config.toml
model = "CTC audio transcriber"
dataset = "melodies that start on their tonic, played by one synthesised instrument"
train_examples = 26041
gain_aug_db = 6
time_shift_ms = 50
input = "waveform_16khz"
tokenizer = "char"
vocab_size = 20
arch = "crnn"
norm = "batchnorm"
activation = "silu"
depths = [1, 2, 1]
kernel_size = 5
wave_channels = 128
wave_strides = [10, 4, 4]
widths = [192, 192, 192]
rnn_width = 256
rnn = "lstm"
bidirectional = false
rnn_residual = true
rnn_layers = 4
optimizer = "cautious_adamw"
lr = 0.0015
beta1 = 0.85
beta2 = 0.98
eps = 1e-08
ema_decay = 0.99
steps = 1100
batch_size = 64
epochs = 2.7
lr_schedule = "cosine"
final_lr_fraction = 0.01
warmup_steps = 50
weight_decay = 0.2
Rows from block 5, named by matrix and row number. Each number is 128 + 32 x the weight over the matrix's rms, rounded and kept within 0 to 255. All counts start at 0.
# weight_ih_l0: LSTM input weights (gates i, f, g, o stacked) (model.rnn.1.rnn.weight_ih_l0, 1024x256), inputs 156-207
weight_ih_l0.530 [186 105 146 160 180 128 168 115 108 162  96 132 148 157 155 120  91 186 115 140  74 163 157 147 118 103 137 149  89 129 149 111 154 156 162 143  70 154 119 129 130 102 142  99 136 181 111 137 163  94 104 156]
weight_ih_l0.531 [160 111 144 146  70  81 153 117 174 129 108 114  78 142  81 169 135 169 152  69 113 183  81 114 113 125 123 154 148  92 136 134 173 190 152 113 152 146 104 163  98  99 117  72  91 115 152 127 129 118 163 150]
weight_ih_l0.532 [137  98 119 179  85 151  98 168 124  71 104  85 130 152 166 114 127  93 104 179 104 164 186 133 151 145 123  86 156 119 167 166  84 131 169 153 154 154 108 156 108 148 137 172 153 183 117 173 120 149 165 130]
weight_ih_l0.533 [137  98 115 126 183 148 155 100 101 133 104 143 162 113 177 148 143 161 178 113 113 100  94 113 186  94  86 139 124 103 125 155 155 133 142 154 102 164  91 169 128  92 156 122  70 177 142 170 161 137 145 110]
weight_ih_l0.534 [ 96  98 157  62 160 145 131 112 120 127  97 157 161 110 139  99 143 120 162 136  69 108 158 104 176 154 115 169 141 112 143 113 135 125  87 103 176 108 142 144 117 120  85 106 161 122 127 255 174 109 103 154]
weight_ih_l0.535 [183 103 143 121 169 162 121  94 128 109  82 157 103 136 127 103  68 129 142 136 158 147  84 162 167 185 139 119 101 118 148 100  99  77  66 111 171 181  91 134 120 115 109  87 151 177 121 134 128  92 133 116]
weight_ih_l0.536 [ 83 159 168  74 166 114 164  88 105 205  82 144 160 147 151 148 162 162  74 117 137 165  74 113 102 155 157 124  82 153 121  79 140  79 160 155 163  86  58 153 141 127 146  88 103 152 167 103 145  97 150 138]
weight_ih_l0.537 [ 98 152 106 102 129 147 118 182 164 114 152 111 192 154 116 165 156 152  72  88 115  35 139 158 132 125 119 127 147 143 150 154 114  84  90 139 190 150 113 100 112 150 103 103 102  91 159  66 125 118 101 140]
weight_ih_l0.538 [145  94 124 147  87 110 116 119 145 116 110 130 144 163 131 138 112 121 103 110  62 125 116 117 159 115 136 134 141  88 118  86 100 155  99 120  82  94 125 145 147 109  88 121  90 102 144 182 102 118  96 168]
weight_ih_l0.539 [101 103 160 117 161 165 109 111 103 156  68 155 182 175 164  91 118 154  87 109 136 112 148 174 171  99  98 172  88 141 107  96 143  83 109 119 123 119  98 159 135 134 164 157 148 117 189 109 163 141 151  98]
weight_ih_l0.540 [100  92 120  86 175 146  50 135 114 148 109 143 109  91 161  62 125  93 177 101 105 123 102 119 118 115 162 135  73 106 150 152 177  67 157  84 143 124 109 143  55 172 138 105 142 145 104 182 111  74  88 110]
weight_ih_l0.541 [ 99 126 163  79  79 162 107  99 172  96  83 153 152  80 149 185 161 144 156 177 152 147  97 100 101 155 136 119 133 167 151  65 126 108  72 197 172 114 156 117 177  77 122  79 101 131 103 135  99  81 146 108]
weight_ih_l0.542 [ 87 147 131 141 105 103  70  95 107  82  89 130 141 108 150 163  90  78 131 119 101 113  80  87 130 149 122 169 125 101  76 121 125 122 136 153 166 147 100  69 168  95  97 152 113  82 171 145  95 139 176 113]
weight_ih_l0.543 [148 151 104 142 117 162 125 104 159 155  96 127 115 105 157  88 160 104 185 115 144 106 133 114 163 119 148 148 134 174 121 163 111 101 141 115 105 146  75 102  89 147 160 141 100  93  79  99 106 100  63  90]
weight_ih_l0.544 [173 109 132 120 126 128 144  97 133  72 149 157 120  98  99 122 111 104  87 108  94 119 104 107 174  89 119 171 128 144 101 133 128 130  95 120 167  86 170 169 125 128  71  97  81 177 116 132  81 107 130  90]
weight_ih_l0.545 [ 87 177 164 135  80 102 136 160 158 155 104  84  81 156  75 110 140  96  91 164 129 149  98  84 154 163 157  94 175 148 196 143 183  58 146 143 142 110  93 157  97 128 156 149 145 122  95 140 125 139 173 106]
weight_ih_l0.546 [ 96 124 107 107  90 129 136 157 150 145 123  94 176 125 146 164 127 122 175 127 132 160 167  89 115 169 165 129 151 163 167 110 166 119 125 138 115 168  97 170 106 146 195 117 126  76 122  79 107 151 120 128]
weight_ih_l0.547 [155 122  95 113 123 146 135 138 102  91 166 118 139 130 154 157 196 143  89 169  96 143 145  97 102 160 143 136 100 157  88 113  96 103  91  87 141 158 128  77 174  93 164 155 104  93 204 141 102 103 146 152]
weight_ih_l0.548 [ 95 124 136 120 153 143 105 133 115  99 161 127 110  89 125  95 117  88 164 163 183 121 124 111 128 155 162  98 112 122 139 135 104  82 139 114 110 115  94 104 105  89  85 182 143 173 104 108 133 152 121 110]
weight_ih_l0.549 [ 97 161 119 150  80 104 159 124 111  78 120  94 119 157 131 108 161  80 140 178  96 109 131 138 143 131 125 146 155 105 173  92 129 169 166 160  81 139 109 117  96  83 109 127 115 111 108  67 177 118 143 173]
weight_ih_l0.550 [101 110  75  84 116 158 161 119 147 142 203 146 132 140 144 129 106  89 120 143 102 111 151  99 151 172 173 119 130 148  99 106 113 106  84 142 126 109 139 150  86 152 102  97 168 143 137 176 155 146 134 112]
weight_ih_l0.551 [128 166  37 146 125 102 115 135 108  71 200 127 178  85  95 161 157 120  87  61 153 146 175 128 103 181 119 119 169 104 101 169 151 116 144  83 146 106  99 161 102 151 128 114 173 113 141 155 132 162 101 148]
weight_ih_l0.552 [129  92 112 100 162 176  94 177 161 162 126  77 106  77 125  99 175 144 124 175 157 107 123 160 173 122 137 146 168  82 122 150 169 153 134 160 100 135  93  98 135 143  87  96 155 133 119 174 131 117  65 109]
weight_ih_l0.553 [163 134 150 115  76  96 141 193 117 183 146  88 127 142 119 121 110  72 165 141 129 181  73 148  90 121 169 142 121 129 105  97 134 129 153 162 130  73 174 128 129 145  86  89 134 175 110 143 108 167 185 134]
weight_ih_l0.554 [ 99 178 106 124 106 138  79 141 148  95 158 139  92  83  62 173 130 126  94 133  56 100 104 110 116 174 177 144 172 122  71  77 120 111  76 136 159 149 113 112 145 180 159  97 105 126 122 110 125  96 141 162]
weight_ih_l0.555 [181 143 148  92  88 179 183  93  94  83 117 156  66 128 130 146 150 164 103 140 182 124 122 134 145  90 113 134  82 147 168 158  89  96 155 120  78 146  99 172 119  78  95 144 140 149  96 105 119 160 180 123]
weight_ih_l0.556 [131  92 127  97  90 122 105 106 102 157 139 133 136 169 142  85 115 124  98 130  67 152 214 136 105 145  86  99 138 122 159  80 116 164  85 166 135 119 197 115 135 141  94 103  74 146 130 191 152 137  70  96]
weight_ih_l0.557 [153 125 125 144 175 174 128 131  85 147 112 190 156 166 138 129 119  99 190 108 158 113 200 180 134 103 119 108  79 170 149 140 149 167 109 148  85 175 119  89 167 109 176 127 113 147 111 148 158 154 116  95]
weight_ih_l0.558 [ 84 169 127 152 182 129 155 142 145 141 155 173  84 104 177 116 156 152 171 114 106 174 190 175 155 110 123 119  93 124 113  78 143 103 124 140 139 164 136  63 142 117 206 147 147 105 101 134 140 112 108 130]
weight_ih_l0.559 [162 153 168 150 126  92  60 146 100  81 161  92 140 118 150 108 103 113 112 149 135 114 146 163 154 172 148  87 137 125  99  94 144 124 159 123 109 156 129  97 132 197 117 150 133 104 150  78  93 153 100 136]
weight_ih_l0.560 [144 176 143  84 133 101 148 148 115 165 175  93  99  93 179 116 137 109 146 108 146 179 114 112 100 116 120 102 114  84  99 165 124 143  83  82 118 149 136 157 135 162 162 148 154 156 151 103 124 165 140 139]
weight_ih_l0.561 [175 154 136 157 155  75  79 132 134 157 139  76 105 118 143 106 131  85 105 112 125 126 134 138 117 150 152 103 177 125 175 104  87 158 115 105 141 146 105  87 112  81 123 146 176  98 102 137 158 201 125  77]
weight_ih_l0.562 [155 161  79 127  95  97 107 106  99  96  98 150  89 153 168  98 117  85 127 145 134 152  91 100 145 125 134 136 144 157 147 112  86 113 127 106 101 175 120 141 120  93  91  88 161  50 152 147 164 174 160 116]
weight_ih_l0.563 [134 164 172 118  91 155 169 140 131 112 145 102 174 139 129 102  64 128 144 166  44 136  75  92  68 160 119 103 140 117 126  75  83 179 106 115 109 109 107  80 116 148  95 128  98  78 144 160 163 177 187 128]
weight_ih_l0.564 [102 114 153 106 126 108 163 169 173 147 178 116 143 148 115 117 152  75 115 134  79 118 112 141 111 181 171 151 144 140 168  99 142 117 139 155 167 167 113 103 158  72 125 111 139 170 116  81 177 156 173  72]
weight_ih_l0.565 [128 114 162 147 135 117 128 131 160 113 115  96 181 148 152 155 118 149 111 162  97 139  68 148 165 117 159 125 107  73 114 101 117 164  94 129 177 113 152 103 129 151  82 117  89  81 126 174 127 120 175 108]
weight_ih_l0.566 [154 113  79 120 118 122 146  95 124 136 130 153 121  97  89 128 112 109 112 109 148 102 153  93 143 144 151 138 105  82 124 135 111 114 133 116 152  85 104 154  76 145 109 138 108  86 140 179  97 105 129 126]
weight_ih_l0.567 [142 179  95 116  68  86 118 173 155  94 181  93 126  72 169 150 165  77  85 105 164 128 125 158 161 110 171  79 137 104 128 128 132 156 157 148 133  87 106 173 140 232  71  85 108  66 134 101  98 171  97 170]
weight_ih_l0.568 [146 116 191  97 166 157  72  94 124 123 120 103 128 149 142 165 108  67 123 165 168 131 115  90 189 109 157 170 115 132  96 100 117 128 165  92 153  86 158 107  92 146 125  90 124  78 115 169 160 164 174 113]
weight_ih_l0.569 [133  86 150 123 221 178 117 139  69 132 113 166  92 126 143 171  99 111 114 175 134 175 148 124  74 147 117 107  53 136  92 112 149 116 175 104 117 195 113 114 139  94 136 131 141 145 119 155 130 184 126 171]
weight_ih_l0.570 [ 85 109 137 175 123  81  85 104 113 135 113 112 137 116  88 101 175  97 127 134 123 165 150 177 169 117 160 119 151 122 104 150 103 102 154 143 109 147 142 100 133 110 185 103  99 111 100  76  84 120 107  98]
weight_ih_l0.571 [131 153 139  83  99 168 151 152 113 146  79 162  72 141 117 125 169 172 112 117 106 131 103  80 109 143 126 125 132 157 107 106 116 138 100 151 160 132 145 177 117 188 107 153  65 112 171 121  58 141 110 131]
weight_ih_l0.572 [ 89 188  64 138 116 104 123 177 174 163 102 105 101 113 114  76 114 126  63 155 114 123  87  90  81 173  94 144 169 162 123 169 103 141 175 137 125 146 105 165 112 165 110 164  83 165 159 147  93  90 155 102]
weight_ih_l0.573 [135 135 115 107 128  92  95 145  82  77 139 105 131 142 170 127 137 150 139 112  91 163 182 182 136 106 120 149  87 131  94 157 168 138  82  83 110 110  89 148 100  83 133 107 114 110 176  96 166 124 100 131]
weight_ih_l0.574 [170  81 159 149 125 172 103 129 144 139 138 138 143  75  71  94 109 171 121 113 189 125 157 103 142 165 112  74 111 121 145  81  75 140  83 109 106  75 109 125 150  98 149 107 127 160 139 177 136  91 115 117]
weight_ih_l0.575 [150 136 169 163 145  75 141 142 190 136 129 124 103 140 128 140 164 115  92 116 154  75 166 135 133 127 178 123 179 170 178 218 130  67 127  95 177 150 120 112 143 159 115 111 108  85 113 123 202 144 180 128]
weight_ih_l0.576 [139 124 114 134 145 180  96 128 156 111 162 156 159  94 102  86 127  66 103 122 143 110 136 160 165 143  96 162 167 184  85 120 127 110 109 115  68 126  86  95 162 104 189 169 131 127 123  68 168 109  77 173]
weight_ih_l0.577 [ 99 118 150 200 113 156 156 142 161 138  90  91  94 154 133 142 120  85 164 137  97 168 178 130 170  96 189 128 154 151 109 159 120  83 153 174 144 103 131  96 157 109  84  99 156 153 139  64  79 120 154 155]
weight_ih_l0.578 [ 90 171 182 182 180 134 151  81 141 123  74 139 130 115 109 127 152 162 156 104 161 171 122 153 136 103 153 144  80 131 120 130 112 100 164 154 130 156  78 109 183  72 156 144 107  70 135 114 160 133 173  68]
weight_ih_l0.579 [ 91 104 150 143 129 100  83 157 157 135 131 193 120 120 157 134 131 143 114 115 211 129 142 150  96 160 171 129 142 130 152 203 134  80 126  95 160 137  98 122 110 110 125 186 138 142 136 114  98 171 113 113]
weight_ih_l0.580 [123 166 108 114 150 177  94 136 135  87 163 179 163 142 167 138  89 113 180 120 188 133 166 174 143 161  68 148 110 162 115 166 111 109 153  82 117 118 138 114 137 108 105 114 115 127 113  96 123 114  93 108]
weight_ih_l0.581 [ 87 110  72 131 151 110 119 161 179  95 135 160 139 109 164 166 126  88 120  69 126 157 148 130 119 141 116  94 147 128  84  91 111 170 122 149 128 173  87 185 149 146 157  97 142 124  85 101 144 143  81 155]
weight_ih_l0.582 [121 153  55 101 163  99 127 179 146  71 124 134 154  85 106 133 137 128 157 150 166 132 137 129 155 113  82 120 163 133 106 146 179 125 131 118 115 156 112 153 110 128 155 118  83 134 159 205 140 125 135 111]
weight_ih_l0.583 [119 112 102  84 128  99 139 145 126 136 111 154 102 113 142 114 112 139 146 100 198 115 104  85 182 135 109 100 129 112 148 130 183 123 154 154 156 143 109 153 111 144 158 166  73  98 128  81 143 121  88 167]
weight_ih_l0.584 [174 124 121 126 148 146 121 127 143  96 142 143 122 182 180 147 180 154 133 121 141 103 144  87 166 156 114  95 138 154 107 160 127 142 131 150 183 160 125 159 167 115 113 136 118 127 134  79 122  74 124 137]
weight_ih_l0.585 [118 124 104 141 102  95 122 145  75 161 132 117  97 119 144 158 110 119 139  85 144  79 164 127 134 137 164 110  84 156 188 129 137 140  97 140 146 136 137 146 148 157 160 139  83  49 141 180 132  82 134 167]
weight_ih_l0.586 [163 129 153 139 149 117 139 172 170 163 148 165 143 100 141 104 168 173 119 123  84 122  97 133  98  73 137 125 131 160 103 108 111 154 140 136 144 137  98 172 175 171 164 182 126 158  95 121 138 130 111 148]
weight_ih_l0.587 [ 91  99 167 108 129  67 179 146 125 157 124 167 160 118 116 165 143 160 167  72 102 131 160 100 149 143 116 144 151 142 148 144 140  92 161 110 143  95  76 132 105 121  83 146 137  40 126 167 109 155 105 155]
weight_ih_l0.588 [ 68 104 114 166 185  81 100 124  75 116 158 106 133 151 137 107 149 116 149 132 185 194 175  76 138 111 136  87 120  85 128 107 125 147 149 175 157 107 161 136 130 120 150 141 169 107  83 150 139 132 128 123]
weight_ih_l0.589 [128 159 112 194 150 142  82 157 174 109 149 108 116 170 190 138 142 140 100 164 101 112 113 145 182 129 112 110 108 154 121 148 109 114 182 171  87  81 116  94 173 168 155 140 110 123 124  89 126 161 140 160]
weight_ih_l0.590 [123 135 156 113 104 118  92 105 141 144 184  99  83 113 131 121 137 101 195  97 161 171 129  88  85 141 168 155 172 157 143 135 104 110 135  92 185 152 130 153 105 145 117  81 100 126 102 149 160  66 133  93]
weight_ih_l0.591 [123 178 108  95  91 164 111 151 144 163 100  93 132 128 104 158 170 152 150 123 116 146 123 101 107 158 120 144 159  77 123 103 138 126 170  91 121 119 117 103 167 136 142 159 128 136 136 212  85 133 114 112]
weight_ih_l0.592 [120 167 175 164 100  72 136 113 107 120 114  92  96 136  78 177  99 124 136 106 146 131 153 153 106 159 185 132  97 115 117 124 161 139 114 160 169 170 145 143 127 207 121 135 118  51 121 105 161  48 107  94]
weight_ih_l0.593 [148 162  91 105 102 154 105  78 152 127 118 105 140 126 100 162 127 167 138 150  96 153 165 115 151  94 103  99 161  87 150 139 143 135 154 190 146 160 102 153 122 142 135 151 169  91 131 115 123 129  82 159]
weight_ih_l0.594 [142 140  94 160  64 116  96 158  77 113 184 138 151 113  83  84 116 101 144  46 120 143 142 104 165 125 101  79  88 124 116 102  74 120 104 187 134 112 172 111  91 173 146  90 171 177 121 144 159 171 134 142]
weight_ih_l0.595 [163 161 167 146  53  96 168  87 106 124 121 131  68 144  71 106  81  82 120 166  97  96  66  71 112 169 187 104 182  94 112 109  74 158 158 133 117 134 131 116 145 169  77 143 158  90 132  77 152 115 115 178]
weight_ih_l0.596 [ 94 170 125 142 128 136  85 113 177 118 135 149 140 151 156 175 118  96 120 171 126 170 152 154 154 161 166 137 174 119 134 116 177  90 168 154 162 127 159  85 123 167 144 108 128 164  82 207 171 120 110 153]
weight_ih_l0.597 [ 87 150  99 143 120  83 103  94  73 158 171 112 154 173  95 182  92 148 105 139 103 118 120 166 172 148 132  89 164  91  93  88 133 180 145 122 171  99  98 191 143 143 195 107 125 116 147 139 118  85 100 111]
weight_ih_l0.598 [164 112 145 167 174 154 132 140 152 101 142 159 141 143 102 157 157 104 148 137  71  94 125 148 128 108 115 149 113 119 157 164 172 110 148 113 134 133 131  98 113 124 122  91 111 170 147 146  81  58 159 192]
weight_ih_l0.599 [121 105 142 150  82 153  75 165 108 100 111  87 169 148 103 123 142 142  67 171 185  94 100 105 167 138 158  86 164  97 146 146  99 170 143 158 124 109 109 182 157 137 118 151 162 103 158  89 109 163  64 177]
weight_ih_l0.600 [ 76 132 154 115 109  88 168 119  87 120 132 108 158 137 194  93  97 107 135 156 102 106 130 111 149  91 141 144 154 167  93 126 124 100  85 158 138 163 110 101 123 128 112 143 185 117  92 205 126 134  92  89]
weight_ih_l0.601 [ 81 115 148  96 107 160 163 162 135 142 163 121 109 130  72 103 157 188 109 169 166 140 104 123 121  99 111 178 133 115 170 168 142  94  82 125 134 162 164 129 136 148 155 161  78 123 126 173 139 146 118  80]
weight_ih_l0.602 [169 135 124 100 190  85  92 140 113 125 142  93 175 153 136 123 122 103 137 163  91  83 169 104  98 142 119 168 123 160 123 125 108 109 175 100 151 102 105 106 138 141  83  94 174 150 116 132 118 101 132 131]
weight_ih_l0.603 [101 158 178 151  91  81  89 143 158 157  88 140 115  87 163 146 146 140 117  96  91 169 147 116 178 163 182 100 168 129 175 169 161 145 104 157 127 110 164 122 141 177 120 117 106 100 100  78 156  83 109 129]
weight_ih_l0.604 [133  91 166 109 152 127 136  81 124 113 194 155 165 108  82 106  86 135 145  67  91  93  96 109 102 170 149 145 145 143  76  72 139 141  95 161 137 141 161  95 155 100  95  79  62 139 151 118 118  79  88 119]
weight_ih_l0.605 [124 109  87  94 133 130  97  62 108 116 167 102 110 146  87 119 119 113 129 130  96  87  90 112 159  88 171 115  81  75 153 101 138 139  76  96 168  82 159 129 100 182 117  98  91  54 114 148 117  93 168 118]
weight_ih_l0.606 [155 161 146  71  76  84 104 135 142 153 166 138 136 102 155 107 124 115 131 118  89 102  81 150 152 164 140 141 140 176 166 155 126 121  80 156 124 148 140 130 156 135 103 139 143 123 159  93 135 124 162 124]
weight_ih_l0.607 [116 165 153  93 120 149 135 116  95 106 174  89 193 203 178 156 194 173 101 104  92  85  99 136 101 161 148  70 135 123 153 110 158 175 132  67 110 149  80  88 166  76  89 112 170 138 237  89  80  95 163 116]
weight_ih_l0.608 [131 138 155 150 174 113 172 100 117 116 142 149 149  96 114  96  97 148 156 163  65 140  98 110 126 100 141 131 115 169 116 129 182  83 183 148 112  86 140 101 149 153 143 105 145 161 130  94  89 170 156 140]
weight_ih_l0.609 [ 98 119 124 176 175  79 154 151 116  67 125 101 186  95 126 159 124 151 113 161  61 165 178 123 128  99 157 154 157  91 113 124 147 136 160 148 126 130  83 167 165 161 173 121 157  95 145 121 157 163 179 169]
weight_ih_l0.610 [178 108 106 169 202 154 114 139 133 107 131  79 120  83 166 169 144 116 149 136 105  87 182 165 187 132 171 109 143 150 161  93 176 114 177  83 124 121 177 148  91 182  81 110 152  89 102 144 159  72 155 129]
weight_ih_l0.611 [161  80 158 117  47 168 158 124 175 128 116 143 138 144 141 132  95 177 107 187 140 166 158 146 118 103  87 105 151 164  90 156 121 115  84 150 131 126 149 152  73 160 171 118 137  79 124 150  91  91 144 160]
weight_ih_l0.612 [107  91 100 125 105 165 167 101 119 111 105 138 161 102  97 117  87 125 149  91 102 160 172 111 112  68 137  85 109  68 149 116 142  68 151 160 159 131 144 176 123  92  97  92 168 125 108 195 152  76 160 132]
weight_ih_l0.613 [ 89 168  66 158 165 170 169  78 165  67 172 103 124 135 160  84 105 155 173  92 137 117 135 135 101 115 158  90 116  90 140 101 181 107 138 138  85 113 163 152 138 109 139 122  90 105 100 165 183 130  90 162]
weight_ih_l0.614 [163 138 132  79 162  86 127 161 154  93 143 139 119 151 130 141 144  81 141 105  84  91 124 114 134 168 167 126 121 169 101 130 159 157 127 103  72 149  99 101 129  87 127  80 155 100 135 147 161 141 160 135]
weight_ih_l0.615 [154 144 126  94 104 116 149 176 147  91 185 128 180 117  90 154 129 160 125 141 125  57 146  96 118 158 179  89  80 157 133 115 178 167 127 102 175 104  66 115 126 174 130 100 122  82 157  78 150  68 137 135]
weight_ih_l0.616 [112 107  91 178  91 168 128 175 144  81 172  98  87 111  91 106  82 120 125 128  93 126 140 133 103 129 136 143 142 156  79 135 123 174  99 147 188 140 191  75 101  78 130 139 114 148 101 141 174  93 158 171]
weight_ih_l0.617 [ 89 130 104 168  97 133 166 104 128 138 132  83  98 107  71 114 165  82 156  93  92  91 155 144 100  88 167 148  95 184 145 156 108 149 134 154 115 120 147 146  99 113 191 122 169  96 112  48 112  98 106 158]
weight_ih_l0.618 [ 82 129  91 141 107  96 126 128  96 153 136 154 155 149 134 144 116 155 152  96  51 151 114 152 176 130 126 124  76 116 113 139 132 168 179 164 162 119 168 156 117 161 137 147 105  84 118 168 137 107 110 122]
weight_ih_l0.619 [121 138 153 121 194 154 142 138  89 165 142 140 127 136 159 148  84 116 128 132 102 155 105 120 102 108 131  89 161 130 174 112 147 169 179 113  67 177 166 161 127 164 125  97 184 100  89 190  92 125  92 129]
weight_ih_l0.620 [147 143 136 106 171  92 145 125  84 153 178 105 116 168  90 155  80  97 152 170 115 113 142  80 182 167 175  89 151 168  92 160  94 117 134 124 101  94 113 116 151 150 113 133 136 121 110 124 100 159 150 163]
weight_ih_l0.621 [ 97 175 124 100 113 137 130 148 165 174 130 163 149 161 137 139 134 195 111 144  99 138 110 149 111 112 116 117 132  97  59  85  77 185 150 113 149 107 119 105  82 153 125 134 102 155 104 196 110 122 112 130]
weight_ih_l0.622 [102 133 138 166 144 145 124 100  97 160  94 143 174 177 143 117 142 146  77 135 110 129 146 122  87  84  98 123 149  91 127  92 102 111 164 175 152  83 180 143 179 176  75 134  98 137 120 218 108 125 124 116]
weight_ih_l0.623 [131 100 115 157 128 149 148 141 159  83  83 128 111 160 164 155 153  92 132 173 146  92 156  87 161 114 115 145 115  94  94 179  98  72 119 142 115 175 106  77 120 152  90 171 185 148 114 127 124 136  98 199]
weight_ih_l0.624 [112 109  84 136 151  98  87 135 164 129 109 164 132 103 131 120 135 152 167  98  82 135 104 148 119 147 144  86 158 125 107 135 112 169 140 180 138 156  89 134 178  93 119 137 154 179 170 204 100 126 130  88]
weight_ih_l0.625 [140  74 142 125 108 109  90 165 120 112 176 115 110 144 103  72 135 164 100  91  14 164  87 139 149 101 156 142 135  80 135  59 114 161  93 144  84 151 143 187 152 103  94 179  60  99 152 193 143 140 140 126]
weight_ih_l0.626 [ 98 119 153 176  63 113 137 100 139 173 113 122 102 110  68  83 124 125  99  89 122 120  72 155 104  90 100 167 125 113 112  95  92 103 133 133 116 155  96 101 158 147 109  85 159  83 186  53 113  85 106 134]
weight_ih_l0.627 [127 130 116 139 123 189 130 143 117  64 174 107 135 181 113  91 150 103  84 162 127 163  96 116 132 106 142 143 129  96  98 122 128  86 156 134  99 132 155 139  98 140 106 121 161 137 132  84  87 115 103 135]
weight_ih_l0.628 [168 127 171 142 113 128  98 144 160  97 104 153  86  96  91 121  93 129 124 168 151 130  97 157 175 117 113 130 117 149 147 110 132 145 143 183 127  99 119 115 175 141 130 162 147 105 125  75 146 102 131 107]
weight_ih_l0.629 [146  69 138 143 144 198 112 148  96 135  97 150 167 137 118 129 118 175 162  95  96 105 134 111  88 151 110 158 114 159 139  94  99 128 120  94 152 135 140 144 139 145  99 183 113 115 131  98  76 136 107 144]
weight_ih_l0.630 [138 155 111 147 157  97  99 121 137 168 143 114 145 131 169 147 133  94  83  98 115 154 117 106 104 162 103 147 178 101 140 107 169 119 102 155  96 121 107  90  88 105  93 151 173 114 157 165 115 134 115  75]
weight_ih_l0.631 [188  82 106  72 124 183 196 180 185 125  75 174 173 113 174 106 166 141  99 101  78 164 139  87  70 152 105 160 152 174 127 161 135 143 103 107 127 151 108  83  87 133 138 133 108 135 159 138  96 108  83 101]
weight_ih_l0.632 [141 137 146  88 137 120  96 166 145 174  86 161 157 111 117 123 102 162  64 148 110  98 124 167 113 120 165 164 174 159 149 100 112 100 113 176  92 118 177 179 153  93  72 106 107 129  93 141 182  94 167 150]
weight_ih_l0.633 [ 95  96 129 118 166 170 150 151 179 134 112  76  89 108 174 118 189 118 110 101  96 157 112 104 115  79 132 205 148 142  91 108  84 107  99 113  78 178 181 165 137  83  98  91 138  99  75  92 125 108 118 143]
weight_ih_l0.634 [135 146 168  78 166 187 122  84 131 151 134  97 177 142 165 141 150 141 164 140 118 103 184 118 160  97 142 122 107 170 144 136 131  75 114  90 123  93 104 164 111 154 150 131 145 188  95 181 141 153  96 160]
weight_ih_l0.635 [166 171 102 101 120 120 104  84 152 165  73 145  63 116 174 166 111 175 179 120 154 133 132 113 121 130 143 146 152 124 139 148  94 171 136 106 109 142 179 123 101  84 126 165 130 101  93 125 165 143 156 140]
weight_ih_l0.636 [114  96 173 123 159  85 158 105  97 119 191 150 140 161 148 141 109 100 145 101 169 151 120 173 158 136 107 159 154 165 142  99 159 163 170 124  89 123 175 176  83  99 125 102 123 166 134 119 135 107 103 111]
weight_ih_l0.637 [219  89 126 148 125 102 148  98  93 141 103 124 142  97 120  91 180 169 130 106 120 133 109  96 147 183 102 124 130 142 139 181  93  89 150 133 150 114 135 127 119 133 106 162 113  95 164 106 142 105 154  89]
weight_ih_l0.638 [105 118 139  68 144 138 130 119 122 160 128 131 155 147 127  92 124  87  93 137 145 151 121 148 107 125 101 188 147  91  99 110  76 126  89 139 104 112 158 163  74  77 149 143 152 155 200  85 116 134 141  71]
weight_ih_l0.639 [112 163 183  98 109 141 186  80  97 176 134  93 100  94 105 177 130 113 174 115 201 183 125  83 169 182 143 123 111 149 153 154 125 154 119 143 160 135 165 120 132 156 120 151 125 139  72 145  82 135 159  79]
weight_ih_l0.640 [168 131 209 167 106 113 170  98 145  95 115 124 115 163 138 110 107  99 128 127  93 126  46 123 140 127 132 124 137  82 159 129 152 140 128 139 175  84 126  45 150 146 116 102 157 129 157 116 135 153 123  75]
weight_ih_l0.641 [129 146 108 109 128 132  93 100 175  94 153 101 161  91 146 161  90 104 159 142  93 120 155 107 117 188 124 156 153 144  82  91 127 160 156  87 186 170  92 150 106 118 186  80 131 105 154 166 105  83 162 118]
weight_ih_l0.642 [123 133 141 183 104  80 151 102  72  78 107 167 187 166 155 140 129 134 112 146  97  91 129 120 139 153 169 202  89 138  91 159 121 160 127  92 122 176 106 116 107 100 104  99 154 134 157 101 145 169 135 102]
weight_ih_l0.643 [ 89 118 159 116 100 174  93 112 164  89 153 100 174 146  66 104 106 148 157  88 167 129 115 157  74 189 152 150 133  85 149  71 147 167 114 153 103 187 160 141 124 161 112 126 117  97 110 132  92 115 140  95]
weight_ih_l0.644 [119  73 128 149 151 170 123 139 103  73 104 154  94 158 113  89 105 146 123 171  99 146 119 170  91 155 107  94  89 169 141 109 129 163 129 107 130 172  87 176 165 122  92  98 174 170 139 177  94 121 151  86]
weight_ih_l0.645 [107 133 159  96 148 112 156  87 110 154 123  75 157 118 137 128 133 112 130 172 183 167  91 155 132  98 180 127 107 142  96 151 143 151  85 133 100 116 155 148 102  83 144 133 136 156 105 146 164 184 135 109]
weight_ih_l0.646 [109 168 148 152 146 129 137 138 141  83 123 143 117 164  89  92 120 110 139 140 174 151 126  91 165  96  90  92 146 181 131 178 105 119 141 159 176 112 140 133 156  89 154 174 201 170 117 118 117 173 143  79]
weight_ih_l0.647 [109  90 154 127 128 153 119  81 121 173 170 108 160  98 151 181 109  98 115 182  71 141 100 141  94 158 141 132 127 139  86 154 138 128 148 175 104  89 156 116 140 104 147 114  94 137 107 149 164 128 123 167]
weight_ih_l0.648 [119 137 141 160 104 136 161 133 131 113 128 120 105 133 155 164 100 108 113  97 179 107  95 118 150 134  91 158 104 155 119  87 121 144 112 104 176 123  91 115 161 162 104  99 137 180 128  86 133 122 143 162]
weight_ih_l0.649 [131 117  98  86 154 149 161 111 175 128  94 163 108 113 157 131 107 100  88 190 110 152  66 150 150 162 108  91 107 144 148 150 153 144 142 131 146 142 102  59 174  99  86 113 122 155 179 113 174 157 129 127]
weight_ih_l0.650 [120 123 122 138 178 159 112  85  77 158 147 116 111 154 188 164 125 152 111 208 182 140 133 175 101  82  89  96 139 157  81 155 132 121 105 122 136 119  58 111 114 164 143 126 163  82  83 125 147 128  49 124]
weight_ih_l0.651 [141  87  76 166 122 189 198 175 162 111 139 112 182 169  96 184 158 147 103  97 172  88 163 161 163 169 126  97  88 155  78 111  73 186 116 156 136 119  97  91  76 174 113  96  69 141 142 112 182 155  92 109]
weight_ih_l0.652 [ 87 125 135 154 136 152 158 160 120 147 127 125  98 141 125 139 177 163 137 122 123 101 111 101 121 162 128 175 144  86 131 101 122  99  86 127 167 101 103 174  85 133 132  94 163 150  86 102 176 116 159 143]
weight_ih_l0.653 [152 124 144 104 110 130 129 133 133 137 137 160  96 138 185 167 162 149 147 116 200  96 177 143 152 143 146 111  93  96  95 143 105  62 149 128 104  85 122 176 157  88 103 107  80 127 110  96 175 145 110 156]
weight_ih_l0.654 [130  95  94 171  93  96 148 135 106 155 124 153  84 136 106 159  94 156  94 133  68 133 116 193 171 128 153 136  98 123 144  98 128 112 127 165 154  88 139 113 148 140  97 133 147 110 111  74 112 144  93 125]